Weights of a small image flow-matching model.
Model: 10.2M parameters, width 256.
Training: soap at rate 0.0032, batches of 256.
Data: trained on procedural textures in two colours, tilted and lit, 97500 training examples, 33.6 epochs.
Rows from block 5 of a small image flow-matching model, named by matrix and row number. Rows with one number belong to one neuron. Each number is 128 + 32 x the weight over its row's rms, rounded and kept within 0 to 255. All counts start at 0. Numbers have three digits each.
After each neuron's rows are labels from the 100 images, of 14848 (inputs lightly noised), where the neuron reaches its largest size: "responds to" is what is common among them; "colour at peak" is the nearest of a few named colours to the mean colour under the peak. Only what is clearly more common there than usual is listed. The data: procedural textures in two colours, tilted and lit.
# gate: MLP gate (model.blocks.5.mlp.gate.weight, 672x256), inputs 0-255
# fc1: MLP up (model.blocks.5.mlp.fc1.weight, 672x256), inputs 0-255
# fc2: MLP down (model.blocks.5.mlp.fc2.weight, 256x672, transposed), outputs 0-255

gate.565:105134141099101123183128099155099096112105152190158113153070159113183162130128121169157168085089195125108114100160080089152090124124136109130126127114193171173066145139174123163220110103098115152130079113167094156144083130133095160104111110104133139157136130104105091121159160134182162162059132110120195129092128133141118103108163148133130124137099120095138115138150085104172099144033132094180142168097119144168140104107144115090102124153083143146084135104100072203185119121072088157151072104121087148127105135134146087151159096152089145078109178149143140123166071162173131094125136133113105150157142112157131108109175196119142085139082148098152148117145072141053133031119083125125120086160176163134105100123097152102085154150106174139131138116127130231123087120114078
fc1.565:142174160114149105098172151190053135126076159087137069137104098159153164133176110151118095176172094117115119106126139177154111172116149178128098077078128130090064156121156135140113231096100071173121114147122132154163133100119128105126146114082142089181176128117147098142070143149102099133140061153093168156151071073147120152138150126117138071129109131136102086081094170133065121135178124151122118122099127223111129174119114086089083148117139139194158083162118092108122139136121105117085146126047158124127162131111090111147151172102175103114128080143080136176081141105125120165095166117112084190148123137121146080084190135090150108087081073154131088142158145116138166144147135143121137109189089119154120121116076096159112150114117131154072120178177101137158134065162176
fc2.565:109116134120179090183097129112102128070111171134158132117111130059100120185062124123147118122116182149135151123093139104051120100132122091178134132138132113077159158096132114134105153179121127128202118102162143128146092111111115120130099126177190086113138113117104096148180178089127091127088151146116125083059112126138114146095163118139082115164083066111111105195095144127106113107097128219137118098077178076130106117098133141083141196109110182082136105090174098121090122104173128164143113191163143138126074092090109180094146166124087099124177145081145109100159129171143101136115085145114151180117130117191105097151168125094153150047129132174094134107114099179101159134131090183183138164141116149074117130157089094136165135178073128184177127148135108165044128149102163
responds to: red; ground colour: red; black; pattern colour: black
colour at peak: brown; red

gate.188:120143140103119059150143097141143152145145042126157149081121127136132107150108160093133180131139146158122136134174124129112168115102150078168160183134115151106099137124123095115128124134111115110116104111189140116178177143163156142166112143105113103193096063164086133111040179105151145085088096150120084147163168071145048140119102107150185116191155112120114165117150133100132129140140138130181158178133096111090087093154117122134079135179117071096155076104049082103070126103105245140139148192129142149106151122145151164111113107091128113135157134122126097148081107130176156102115078212140134122160123110141100138133141082181136099150146136150083181111065137115171115107174136142166106123133107180122183116102159098101190136111204103114135114213166099131138078142148144
fc1.188:135118186125163127111151128148087080110143197115141091183155127116163148195125116169175081103174130130099127111110084132163107097082145207114174096139129140155123102158152132184105124136120095085118118097097118089099108113121159141150109115150168133066116137116114099112144120112192067156134163122178164099099117201105179154120151088080116106154093156155083123077154184200145120175102133139136084156118167160139085100101122109112191092111085140062121158126142166147119132148105038124129108079122166136156155117100079098137097138144131127138089162103084102081167148110039147108164123115119089151131113133138177132166112148104094165111114122111172090191162121158078130139140124107147089088111085062125062126164117164133091175160100210167143119080174139089129151128120055
fc2.188:096142187062108226060154175111120087094193159128061150159155133130137183141105116145146073130157102108146154093106102128135101072149071142135115105147147098120143131112131152069169131106147112176185142130115118123108139165106112083114107078079191140051140149111137179136144110138190064165157139170128166112128120141148179131187138104159064104070108124085156159152089103126154198098114194124097132108123166107107126131043146121102115162081115089171123149124125119127145166170110093133122111105154163131144130082091102094165116158155140179088069135099132147155160141054135086140129191130075168146098143075127132110155140138117134184149109065125157066149142156144112101108110172111129133124133081063154102131102153148096119109127082121139103154133085156072071139143119157
responds to: blue; black; ground colour: blue; ground colour: black
colour at peak: blue; black

gate.346:181141113157147129167091095202107113096062116143172183138147102111100147118077139120133101112107129129112107118175130122115079108137163126163131092145062120077150160115192167122108117135085154062185126085074119162113157131122124095106109130120129181125114124137100152106131122132104125130108165083143105156186073188124071132133142101067112128112109123142194129125101133118170184104162079094108187133140115143100090129177147150098110136152129094129104178139143157156111135142088075147109122130103099084170086131060148144092157183175066077180154205146132174115163138174133109133095100068124093119092094131163161089116112155106142182087141133159117131165081066119098141137126100179115071146105174107132148098160086138130175058167137068121137116158207138187142183095082094
fc1.346:175156081129097166120093104167048112087081133149133170140173068107118152204084113125105099100111097105090103121186146105144128173118157126144141076130068064083169161105164114123110156173066170134169102114075118123138129128098134117070077124106117163155110120084100099143164148169061152120167141068172123166176096151143101137161137158088151152106124096117157116138111113165150171131146152061119128113130113137115088114118120163084125136130098143154151167180114107157106143094073109112164076126110098090127077142161106094140162216198099094182139188101134147139137129187085090148134110075158122166096117108141116121116112161110112144085120131135071127137106117139071187154108095186144111126170184135131149136175132099101142061202152151184177120133142174200119138120125145
fc2.346:109163108144112168159152175100160150179050153181139167147143116137104099119152135187123147117095082056113145121139206114162109150161169141124130111090111157108148113093171155087068145120105133144168135082120138134143084050175102099147111116177085128095139117151135153123176085154076095131097128111135084154067116130136123174071149112135056153082077093100089185126135148112149076089085086138068161091137124101206122119194131100165146146093151157119061163164118091081091158201116141111171121116158115094086153151120128183088092097171116148112109076135140121111133115135119133081123150169130097073183100177131134147127112142108160066133179107092171149099208081142143146144162110135192093154136149122156097175119158135130142138092143133119109124136038120134135138135145114
responds to: red; ground colour: red; orange
colour at peak: red

gate.465:123180086125123163161125093190096095121089049139141101122104036131110126149123105126159084145098150149083118079153136120062112164095138114156153050151096140112111133128163113089106129176109124141124065151060086127167125119110084119095084076100086180120120105060145100115093123167114151125204124101171066197099190151196145101135092179102154101142132132158136144148087101138172172165144130092093134170143162144047185112128092165130139152109140143136146118154176146170092152108116128137129053158131105105112096117140119137108151157186127135203132171125110132142114186155117088178151121031113098135172132112113156122114146142133173205128084116133095166138134099123160158183083130146122127127153161105108171101143126131129095117136120148153107115189072127150137149120192127
fc1.465:114131102089114079079131070123113140102149115140105155117118166064134152139142127183090130109105220149135112136150094135098114134121096133086102194154141075163067135138124107141102135137159192114049113120175093120159095161152125180121090126104150113134168143123112158062071186141161100113158144120125118130125142149147125159151111136111111091124126151101019129112164119122115104159175167099204096115159119097200123163108115123083132104135145114169133107139089151151162176110095144141135157078081142149144147101180141086145151074090134121127117123106150166060183125117115185157118101228100106083134132119108065160131135106131109078116108178093149144084182146142121141113125067134143163094197056151107079069142149117116068175096151130133134141095093096070153077135105111
fc2.465:173102159073072144136124102139129213093160153105101159118130149096176091173178099143099095171185104143136141188087140146167199116121105162113117117140186090133175136149055124182106197075179129144144124208118109107092138120125131130134136169156133092135098117163151129107114112131126141086096166160129144087090109087089180127163124081124152130169152092111151111185121150177099109150115163210157122118110147124149141112102171161148136151166090135117122095119102149185156097118129171136128112137133162165167119155102120146129109110169136143039119108124100050195119147121128151136186135133096105083163120172064125196145056145135153129116125096120201107123139192175142118106081146076161188091141094161141138143125108145119179159130127142057112136107175128129148131116153201
responds to: red; ground colour: red; pattern colour: red
colour at peak: brown

gate.56:126071136175107084074126153162132098084102122124104119221123167183135150214128147097142091088141113093121078131114109151175119107146118173129119136154149081151069136135143117085142155123123062138094123094062087103183185115128141100149070086087094128078173140126116227150150073102155175106098115160116149064116050152119103146151130101102112111135093139089123094085136137140096140204122158120187146114107108099097100178066122118125133165116165106139157060178123081108188127161150073128135156145120113134059127114117126134075101131154112089149130150126103165107075128121124115101127154138102165093116147097145120137102145171180163207149139162039078135117089152158127167132112118136159157105191120125127113133162167067099131107097123132149150125168144177102162110128109120
fc1.56:140155145088167117226148150093126144124160093145158131077150105085152113123119086168104141172120147138114159169143146174096145153177149075137153137112165188139178100154135113183117090120120184123151151179184169146136043087131067120134144144145132116174126100134148050110090153119122120189169134121163132200139147103127157126116105152116131136134142109131136113164082084122186084079127138113049093149159183137091171038182118108154157050105090172124119143163146139165091169084095173110155100134155143074162195130128110159136184124124146139144135133126148094153156124163131103113130071148174089126156122160096182108100133075084059129125122092169132145135145142082129116146142146150098135142088149099066138128084088168145063149151137110100136129101113072122104144166190098
fc2.56:100178172170168109157170115093105126093140151136111107129097119132172136143182135154114123121115125089143101167092106131199097112136077160147172119148155133146118116143175080118146191149076130158129114100140067124118107068181100119177108092136178145122131114160076171176177103108124183134137075110110134156132154074143107123091133131154116148106092107116105101156120161123160160150129187119134118183137128133084082122100073164168211127129092059150163123082065089140064137141102117117151157094080133141151171107126103160137134140196117094120067077207090185105111181094157071137145120074129179108166072117144146154143107106153102145138151088096122096118093207157109103158162144107096108099177143090134097142171097115164075093157082172137129077117082082116087122100173150
responds to: teal; blue; ground colour: teal
colour at peak: grey

gate.27:078126122138143117169091147093156119126127140076120135061129077151187107126127187142149138104133095114205123152115124145136122123140104156116108089102124159115167056124093166134153109132146038144183122086088144128112151107107140135091184153148142155102129142159138185111090083156137191130062110119212137159139123092119126112083166112143126120133107113150160129121083185102066124071141124108072144156095140118089146154143087160203132073132172130118178111112182124133081081164182150159104144124170121086134163170114105177129054170132126123098099140151098142186130186158181093116115163102135094134117078177117099091096122176161161176156146103148142143173082155117098143089179143120119080158093091090155134196136139152134169133102074076125125166114126109170143222161131111
fc1.27:143179144142077125130165099201109113158100138155127113219127115127106138124136106123137118169090114124094112125130104076142067153136152121181165150140141184119088163152182093134139150141119150152127151167157121131119103120102088131108054090148130064091146136123131091158125162136141048147162068089108128164084125163164160126140122164099075183121089141092106161148127039148180128157101149114132111142157126143137066074128169099087152162115037108120131077157129172149108156109083118098115118141100150126183168071148113117130197082111151125158168119097106135079107072094092141123146147179107178129155164114110116168187095078078072132088163157127077100080134132136088108146100115129112137122124162136067132088184104113152085107127206145157113069147141127123145077099150200
fc2.27:107139104198153146115209188130099122101137164143135111119090124096074135104115128116158129101106192159082123162123145172153141129144125152193099077158123135188116130146189133103129101107117148153170142141130139140116128115096134123109143147067157109075142104154121077164136122138133076170211116092084070115108144134132172104147060128122147185132067102121119115171165147118168163186074111100207089136190153120140124130143099067133083052145115119143154147190157127128183161162118138132140134160155143086116114172179121176094183114160155109161072132154096132093146187171086105091138146145107149171070152074126136067189126107106154122112147128106111155120101128106151164177168121097154124138161164125078142111186106159206149133156188085115167145149152170176115129159122165
responds to: teal; blue; ground colour: teal
colour at peak: grey

gate.153:128134101117094094156126172090117145106100170141172168118140137126179149212162159142195127113120129137139141134120154155176131144135131173115179080109149115142185137140073147161114140116150140105165044104133085207122129117123112165108118117088150073080139112120138150140191070129137146074134113176123132064098105159123065205113174119192145088130091128060115108098157168121181113165151109113134119118108079143129092187136059099167136099150138109120156171094125137119187091134084075147115155126145136163080085172131089096071105147107109080153148093135109118093104100157112138123165158112117147158144149083099131090095161132135138155163122094104139125080086183118140131084094103103199089120169129160116151124219163128148149079168190123193134152106111163187139140095072125
fc1.153:174100077111103134122124090151114180115145159115102063118136150111103126138063139124127187121126193128148087118149180107141149129133099125118082172143092108101145171143172060139147141166189163118126092145206124148078178147113082081145146129085146083138134111180155108153131141189152070058120162103128132103123187077115088124133115199137085138098178146143124180166143133133099194070130153121185111119189103115150144123080141134121122114204136092140145116119089161087089210132138140137113112107103146153102107093135146131124106061123159106096175133124183140124186128099162144144090107157121153124139100149147080173100138093122140072123102116150103148197172102136163104150142156108163118098129170193156170189079133116166126129052125117098106081146113089082185120152160080
fc2.153:116110135157127121156062126170134099106104112183165119108143115066108072101134159117096136114061132098140124108113108106123110124154109123180114110144147150138085150100140184128114121154150089126114165086055120191120125172117153067126126151194163182178111138102149137104106155140125194133109137131131110181124147148186162128160129112151173145142137168147144142131103140095161147101136136108167146113043150093072210115079104151073119166161183186136192157110122172195097147091174080140063156144124192122134164113158144149092143126178102078128168196118122161090107092164100138179080130101160129121133114167121121105151175159190145129118130217143163176144131090135084147148122062165113107109079135126122145136141170101149141147169119187131123085224108108131117135076118139
responds to: blue; yellow; ground colour: blue; pattern colour: yellow
colour at peak: grey

gate.55:113067089150097089127107099154100166136147110172121165096144143106178082132105112135142110228055156138184218161084088141105121102108091143112115122205058161143126130156118100166090140122132076112134104111129125163107174150136162078162105119065157114133130152126129125101110116135086126159167108093168168136152091149093126134122185093122079147105191139167164139147152120089076127147190096105136102127138132126121165158135161127156110141147101099137143152150178135070137142068128101114092154189133099127197179163132117103157169126142140078112130057117104148185135184100125131143126158131121164153097143114185130163122152079118197036081150164089129123177084167180096162143117101134189129115145103177108093126107075139080152142137112164079144123124111086072106087109153101
fc1.55:108097113158145197156146125095128130106114144138149162119100199175087195121153130068100132118169149112085101082123109156108141133135128126127148124124190184095125141107135112101142144142143103103174138131161078055150076177073148164152081110132173117142086100111149110138088142121132116134081126110106080137122130173132113163197138081160178112085106115108076133161108118138136114130101151145111202177127087161111143058102162108082193079123114154087030102167087113177125161156068123168157114116164085183120148121140108108097151151121123116075102093141134115103085117089148149098191158085130078074186175144135108161218078120102086122180109088152145086179129121127164160083120099097124160087102121090169073142111190103100147140153114085123122160145116108176126124142150110
fc2.55:135146172152077064110098159147129138105113093143097197163097115141146107118128107139133148144127141146137135124094111164192045132138109133125140131189166216176140138088125116124122128162095107115131117147106094177145150162117157112104094188144164101163111118076087107134040153106125106075121140132189119152065105109069154146142172105088146129140181133099201139082155073089151085158129113142100129082134098130120185089120121132139102110114090115074140137172161184077148101160108074079152121210196104119115158107177153110174115140150134093117120071142155134166107148076132117139115171151153146127139108191213161086101112119129143131170124053109147133097120138180114140138133096056140128130198077118117128135105155109088104101110091164095110118176120091088166077089136109
responds to: purple; red; ground colour: purple; pattern colour: purple
colour at peak: purple

gate.545:125139172119130094106147131124184123091137055100108138102143106090132093091106066100088110139149159125136113174105101168088139138068144104118074122112113152108062126183160191114153090119108162123114117135172121083142098130113125128148173171147123140088125186168102134093103163092178125151147126118146122162091158140059195132153121069171052147134150159172213102139097141134079080096136097089110096109072124119085155111068127170116081059105072113155091121089134108156091117119116137193161145113087128166186118192084129151193116142130150147086104110123120155141164165037164153142106113106102179133188117087123111095121167124122097106140108130182159153142120175109132123132138117115097156112147095133151103113094134129040118177140134068066110156135101114130103199132140088
fc1.545:044099100109108132143115095142077103129097151112162129162164178165101187194134138145102173104131154120130155121119119106145116099194117162155154157144118126122174126097117079141125151194143143137110126112123123149133150148132194174096132091150152084137133166055156151147152108140108096132089144163161072133171110141136087131118181155125157117122081094098013144118126192109194153220188133137195149126138100112148083175155064135115134170187174147165148136126099145092163182149113060126149128112130111102161091104108152113079153135114090107110147149100164140128162099111077120120104137130114067069119111164161171106129136135183122122123123086096126120180134123115133143136133145140196116110093085111121171134228155154148144064088143205150150113098115178098153112088135110
fc2.545:109103073178092169049116162146163097046154087106104116111172088093165161149110118101124147112158142156174115107123102103121139112136085146115111116108075156172082081129124165132171091155126145130116091107084170144100171196129072187125111126049160145121102150141173076175157147166094112120161111103119124144114180114151132141129112151150155145174075136103137112109177170121094140169147124158154106081136106138119164117083134177073125093166147119178167067083191109109130167170142119122119120153144069107147051099155075088164103130126090185135087145151157120131143137111131117143146165109135122156150178123090134089122179134142130091140111133143057157217087174134135147141156120117121184128150130228089175160157111085102167127171112125112121091150084131148152146074157188
responds to: purple; ground colour: purple; pattern colour: purple
colour at peak: purple

gate.632:143117120135143079142062102119121048067179124139166147159107128145161120182178079125069129119181109049098158176097145098125092092104201099099102172124126157110134128142109103107136147124131183146155144111148167124161148110167116149120127119104154179058108135149137120112118143153157109086153191104147133146066112077120090161134238132125161127120153130110109157105159155142116091149133131155108136095105144204097115114132121133139084126160123108087084082117159132141123096126145083103106145185135101153149117138172144156100131124145169140215038075117156137141174164131157186122163143085124178091153199084148171164168142130169135153201105106150126084102136156072148154124127156134184138093129092080169139087117202154143125114104111042170113133133118108154100131117102115
fc1.632:092128096069078140075106158113173103154055099149112136124146145096104123108157099120086095143089139112147120101165109095135118197101082175182128169149092085110082109163138144166132147183136185082098145169110148144105179137169164187114162181097125109120106162140135150159159203114120088049145126134138097159096154163158154136131104112124086140167071155159085117168075186118164072139144108190204100153076140135147087125160120107107102160151162131172123206098158180136176184125126153164168172126112132134145087167171108133107138120131119107142091108170150141144106152113119097143062135122139126152127155114191095109122184179161122097124139122183172166108119138165118069088128175141082156090091109147088114109111138116152118095068171124064121115143147152087125111052126113
fc2.632:097132147121056104102097161098105174151157167128105134109127136198116125157101177162118116145125180139088098158139145170145128085108159123118108152214149152079112127120139114178095093181147188121092117146127127159059113149086157091106169190141120133191102117098139079104095188137212126114167146135082085100089112171020125103145142110091134132073104104184122174150117174108102116126116092193112142095102156145130088086085149096146121181156134149128118161140102210148127123154144183154129123120166111125177095127137114130115081114113140135097164150126137078081070149165106119115115125159138110146129116137104082074134151188068079123159114131152173137160152127098130082107098107170164082151112122104104111115144165154105148125162077159123160123151141075039184164078134171
responds to: red; ground colour: red; pink; pattern colour: pink
colour at peak: red

gate.527:125104167169164086084126111118105079107139117102129133115123132168164123131105118120117133126130173147090155111055154136125186130062147102103105170116135084086132173088068210171164146141140097138196096082147129103158116164141154116153137114103128065133151145123087185129153077091116133163085129102103148096093142108078076146136152106132168094150099118102108092125132185045093136141131154153135069090169087055175055194078124144154129123144138083185126138126075058121191118119130091140097171090065193155133127137105061123113102168150154144156142097151119131134130145143100134169138161183100173090110108146172119132159164156171181147125108169078096103132133175141102189142079113156161131124138107136156121090105075105172139116142152183107110104137126112137112041127126163
fc1.527:118097161166137101128114128148128110086157169105158105142076141220191106121150133102194120125131117099109131113096141155165197133130143115136146181127164116124130143162084113097119155072147081138145082079075130108111120147129103123168137078150098079121131103135108171148156062100119144128097089175092138090119120144116111136141187152093156115170104118089121087170139168080121151167115152162118101124134084109139106174100131102219199150166121068203152100150143144112185082156161113135074136081097162181123181080156047179053145121101124174156176081190079124119087151143110112153141124104141123146127090159142117141118143124118139158144132174065098133110166191122099156083122148148125121063130110115122083116146087100197140069135165171139151152125075161106120082151095120
fc2.527:158192139136135140173118119124175115135092078142122078111142105173098120129100142128100174141119130145171123143158173062118102118148147144158110130172087133127096121111159184082104106121175126063160155066097171131119091133079098120099119099086076160096117108092100061144130210138110111120109131099143144201115164145150115157092119141132137078172142152187124224108167084166128108138165084090146157139096126109129172105114146197122087210098116139148123129073188149127095141111119148105120143117132118165144100119104183088193128098100128136128111158092178141084206110121122127089122136132118108107120117113087124131105165057144109101160131181121164200118115081087141109109163118151151106183105161248078165107142134104104115179146099105106115098145082149145195147097117137
responds to: purple; black; pattern colour: purple; ground colour: purple
colour at peak: purple

gate.594:095108097116061122135152152087168146113103135148122124098105105112109158148172170166112158106127177122095121125132141114106099114129121105112182086122107100098105096108141090120126143156186147130123136120151167146145092150132099169046108049080126111133133118108140186135087127060126156142136156089102135113167144127163137157169147147131160177088135096132070121094116163161119072176114132149087144137141108126133119116131135099105190097163210127125190127130125150161184163124068152107136115117206088114170131112082035138095113108129164159131110171144096166095108113157111082117125136186116155147177120108028094164124187146111141148147122118157176201092136130074163096082122135122146091070075139122108120102170208083170127182128144141184115171094153101092108101031141122
fc1.594:091137098134174115061074107146088085095130149179134083164120197129153134160147133142134107101130145169199152155144144135101174156157108183137185104117129077125142101126144123149108134137090102146126095115166104146113164121157176116161186149104114142098136157133134146126144094184097134079094109161091113106126049109103166143123104076150079108148087141055081159178155108159116125124166144102184192096076170102149115135089100104120126171166105149102124098105156045080148122191124091182167080102087096102082124102178150108128099100139133128101109163105156123083103089091122158121193113143172063152103121194175135043136117150120106114153169099141153117106142152159153097122119143079057127103128164093138157138119096142109121081112135167126119155169141183124149190191083169
fc2.594:127124142124114116174112096057153103159182133099080107128079101117105113136121169089097155180123149173136153066076088119142130139080148132139123162130148075116163165127129141149150103085211152151162135133081147140092103119137174163067112070120140146145140068109149098205104139113177064180192111095099109118155135122157096137160182133206209152109125152159173122112091144129129114118142079132144125144145101118186113165153161095153101146085160096180155097120139174080150150121102137121136139148153088133127116146127172154089137065158165093137119094128110163157176155209131123075109130152132154141128117094069057171116111124092056141097150132127193141135111146097186144094178096122130133138112092189073154125124118157123198214092144097148160134128116164128141112127150076
responds to: purple; pink; red; ground colour: purple
colour at peak: purple

gate.591:177139108145109138145076156194154113054179060133145116094121127130186157103210138123050117112116111125110178101091115184163084115119156109107198059131121178199128139110140133145176148113102111165125154148139123116155111182119130141140115111151140127146200122127116166129085091141131151156130190143079099133090171087141104144128148128143148196137105160074072126168150117080151115126169111142144102145100046130108128143076121139064112153082078106080161150089159170146149116174140160084132138147119095095127107176139088117129111137140118084119062088116124141173148139108073158133091128097074199136120133099110129143158153176086107092178054140079126155160085096121129138104112068161127179105152093100109128150139125157151140185127148136194110082083146131154120084100115176
fc1.591:097094194110129127126094109165149163189130136125122113114090113141138145144149130159084191163134110086179082149145213098105149115116124110083120084147093174129156127100112197115138149121105177175104118083093191124138153153164182145153146113125037113201146183067143127092149096162078114112138109098148136108138139090168137121165093132077134095168100105136143155166125114121046130082128144069161096152135081150144114174119123078119104089195100125153061119159162142140145145157110100095167102141101141122158104124072069138135152125131157070082058129140096148149074073136181139117147165111136110100119088120092055138215174084174183129099129162164095125144139107138114148181140133167140112153056135113136088159107074170112127131137158125109169117128114169106129152107094108
fc2.591:091124180197130129092080059091148116152146140156094092154123124135078114148126104117135120131157121177136178175131070071152119087120163164186074167183142134155131200111167173192056129136140110126075120142102102178137150115145125110117072178104207092154100090134131108093144111185114111122129139160129168129178142153111170146103100142139144153104092169158112130097162111090122139126130133145146151120109118137120099115150125139106074089152109057085108086148079141095155136142125187132079106102078125141136117114142166046108056146088102186097118148105099083199205154084124091119136129166116102154096124134148156065158104180140101130122106105152112110097121135146154100067095131146166107081155075115068131063175151169102076157132054124111127090111132162126128150107154105
responds to: blue; purple; ground colour: blue; pattern colour: blue
colour at peak: blue

gate.67:045145179177105179103123108056147114087148139156137092102099129119133157088159205153096091127121119114106134149128148143126094191113121118120104067155118128179160136114098151128174133111172049160102073122093116083154054104122154169178171129113158113117135177074141170170125087156097130162102091076073125194113128138206105165111087104145147137071104129090124112104113120156162116142132139145133127092170112145081076133114100126089092122186158119139130126091090110126117094101151140137117107103073176139172121168139054115115141140173106170092108085155094089112125159142077096173116118080120132130145148127100127145135201162146137115158148130112110161172132176163092153078134107119107137111158059084065144109152162109175138155155193181130070142147132108189124168096156192
fc1.67:119138189086148164146118138180115128090094150112117160135115142112128082108099069129129143101142150126112116075201111150089114124135111175158075143101180147089150135137202157145170091143105091165126102124111126076149160178120206136095116069115122143126102080132144135155150151171122113094128122096172150127166130088168142082084099091073072196092120143125179124168100117125142136099134125140099152107135082077149188097175090137064125176127131092063172080120180163163122142180090159116148136130093071130134141170117158070135127163170184118089145110127082057097111150126181133073120162097095109105140142101155107190137156162126069070113114118130166187114145101184151159192157110174133084155102112102122163095144175147133107165104136172153162088164147142164143127114193152
fc2.67:130145139110068142141078161154121175100115124146078115163139124120139102139099108098193130128113153090101162160135107113131158085129165089133127133150188138132136171100168178117153127121078137110191123115104174120165132133100079110132116150198139136162133153173139100160176117149219110105127063108119144187156139129084202036118115129081122131201085148153183097132102140159137177074134153131089141159149207090160170152078131098127130193080184125127136079173083128185143061147134102135108075117066121131175104095166144177100135129140122124122116115119087131131121135066134116152132145153140112109142088155163065123182110102190164103207131132136136202137147190139154146141108144079111121153135128085122135123113185136136175174121123178147143168189122098113090127157151125
responds to: blue; ground colour: blue; ground colour: purple
colour at peak: purple

gate.647:069140124113111138148093101087162165196127141165090153185105153114052080084106116187147175155122080118137191156083109111181105153118162088063114150063160154070092175091096143116129148116119121100160104151109165123120134206101190140169167180123115077113155178123138134121142156124093091090134099114145115170135091142133150133152153104142145186091168173103101125158114118125153082109111101083104158147092126210185109146147094095110096124151157124108120087156043131120120145096145097147151137101175117102149164123148140134067127156141151184106117109157112068131076116149074161117103138125085122113176146177126152165136078090184173092098146125144101078124057202141150107073165134059149122119136139122113122148106153118151122117212161080135134110132139095150114113087141158
fc1.647:100115118063113125129195126109090083184147152118144105149123148141176094114128149128162118123136144100160090109154149120062132191182118200165141098097123144116167109103125111134123169113112111121121109071139086133147155086113131150154139130095131112098096065120177107169176114147174139135117118100079145108127147131155183134169075146090138170070156159083026125103149093161110113217127111073189142129176144117137146129146132169163161181068099149101098191119207084083142164196083107085170146124151166112035144148147115149150115140093066120134123122077123202114146137113141093093088202186114131151115150112146085154155186138126149164145123102116140145125137123123114170137109151164131166142152143132130038129195114115122129142110116150119126166088143081124161088147154118
fc2.647:128099129126165171081155132166161168033129172114104139096111139127177154152153172084144148087149128107201066071083117168112135114148140166159162117107114109145116135107160097153141153131155177141148119123142142102079140126143114103164127092065117130081165079138127108149142156157114154155108148175143102109094139150104067146085122131083092093114075096176155167145220063148123153095156167145113101128108122094115153140120070101144145072075146151154139123123142143112155134141069109168198167098163106136110050110064151119225102109164145115125190109154146190147121152130139151125085140122110104157053118154184132105144098164203127142155120064122125162124144130162115133092113156211121102119121148144153132180103123121112141126109108158128160175138101176077132185188092164
responds to: purple; blue; ground colour: purple; ground colour: blue
colour at peak: purple

gate.369:137118096163166133146138137086153166102173225171086068135102054190134110114160144152124178143184105115175154055165156174116153165180157143096199083121181125121122155171144176092112138084120119068116141126156152155185106118160049141129130113110179120084119164126145132089186053136091154140117139135173107136078139149142126183122106128120084153155127160162088089117105065138079085131167176092101142107130078210142083133133122104100190105102138132101155147163123078130117081109125079151175124077179113079145141150110137124102079123092135192098073130163138147092136094191111104139181158116125134162149137161142144106151116143114121149131146098104113091118133186106072135106159113146105164111133107085111122164154124102135113164158155125163098147169110122077104161146142180
fc1.369:073121121113082180108119169133132149096159088132139158156134152098098129127148142108114140135049223129088076160139110146108107057137167109171113139124100103134110158060073137150166115195134071186147130138109128111122186133089201125083134131149163132155084121158147114132084195126135064186113213085082153101162111101170169094083105106118128120121154115127132170125119157101139148114117078086161153122088146113128090117156168132119100114122144141154081143107126153121096176134163164189090098093108136133138129149078103142141172159182091105192152185098126133145160127157105161137050079152122107108088156188159181077086109162138126145130079118115163132111112109160165126151060109126162141136085119183152159088086164155103108097061148140100110149114187122098148126096167091
fc2.369:094104044109129143077074185201103131172082105138081091100098078096139108096079098153164173091098049114087158174153114144161154136128141095113139160116141136163157092144105116160121151146133114099077107132059135101183071124098114133115096139150161080203086119124151120158128146147190151093053126125113084097184167182103073142126103075132162168091095089113079206098121150098168121085092157149148118143153128167114179105114099143128110139164125160113145118155092153153147163065156123148103123209122147116055154125176132109093109093124100120161177106156080100074108082122101142133108097177127112078169126129090121184141080105148112115115141188112080118130131086114151129143115134097145105108154119101138129124162185125177123132122170166136101138180183103127124135138093166
responds to: blue; yellow; ground colour: blue; pattern colour: yellow
colour at peak: grey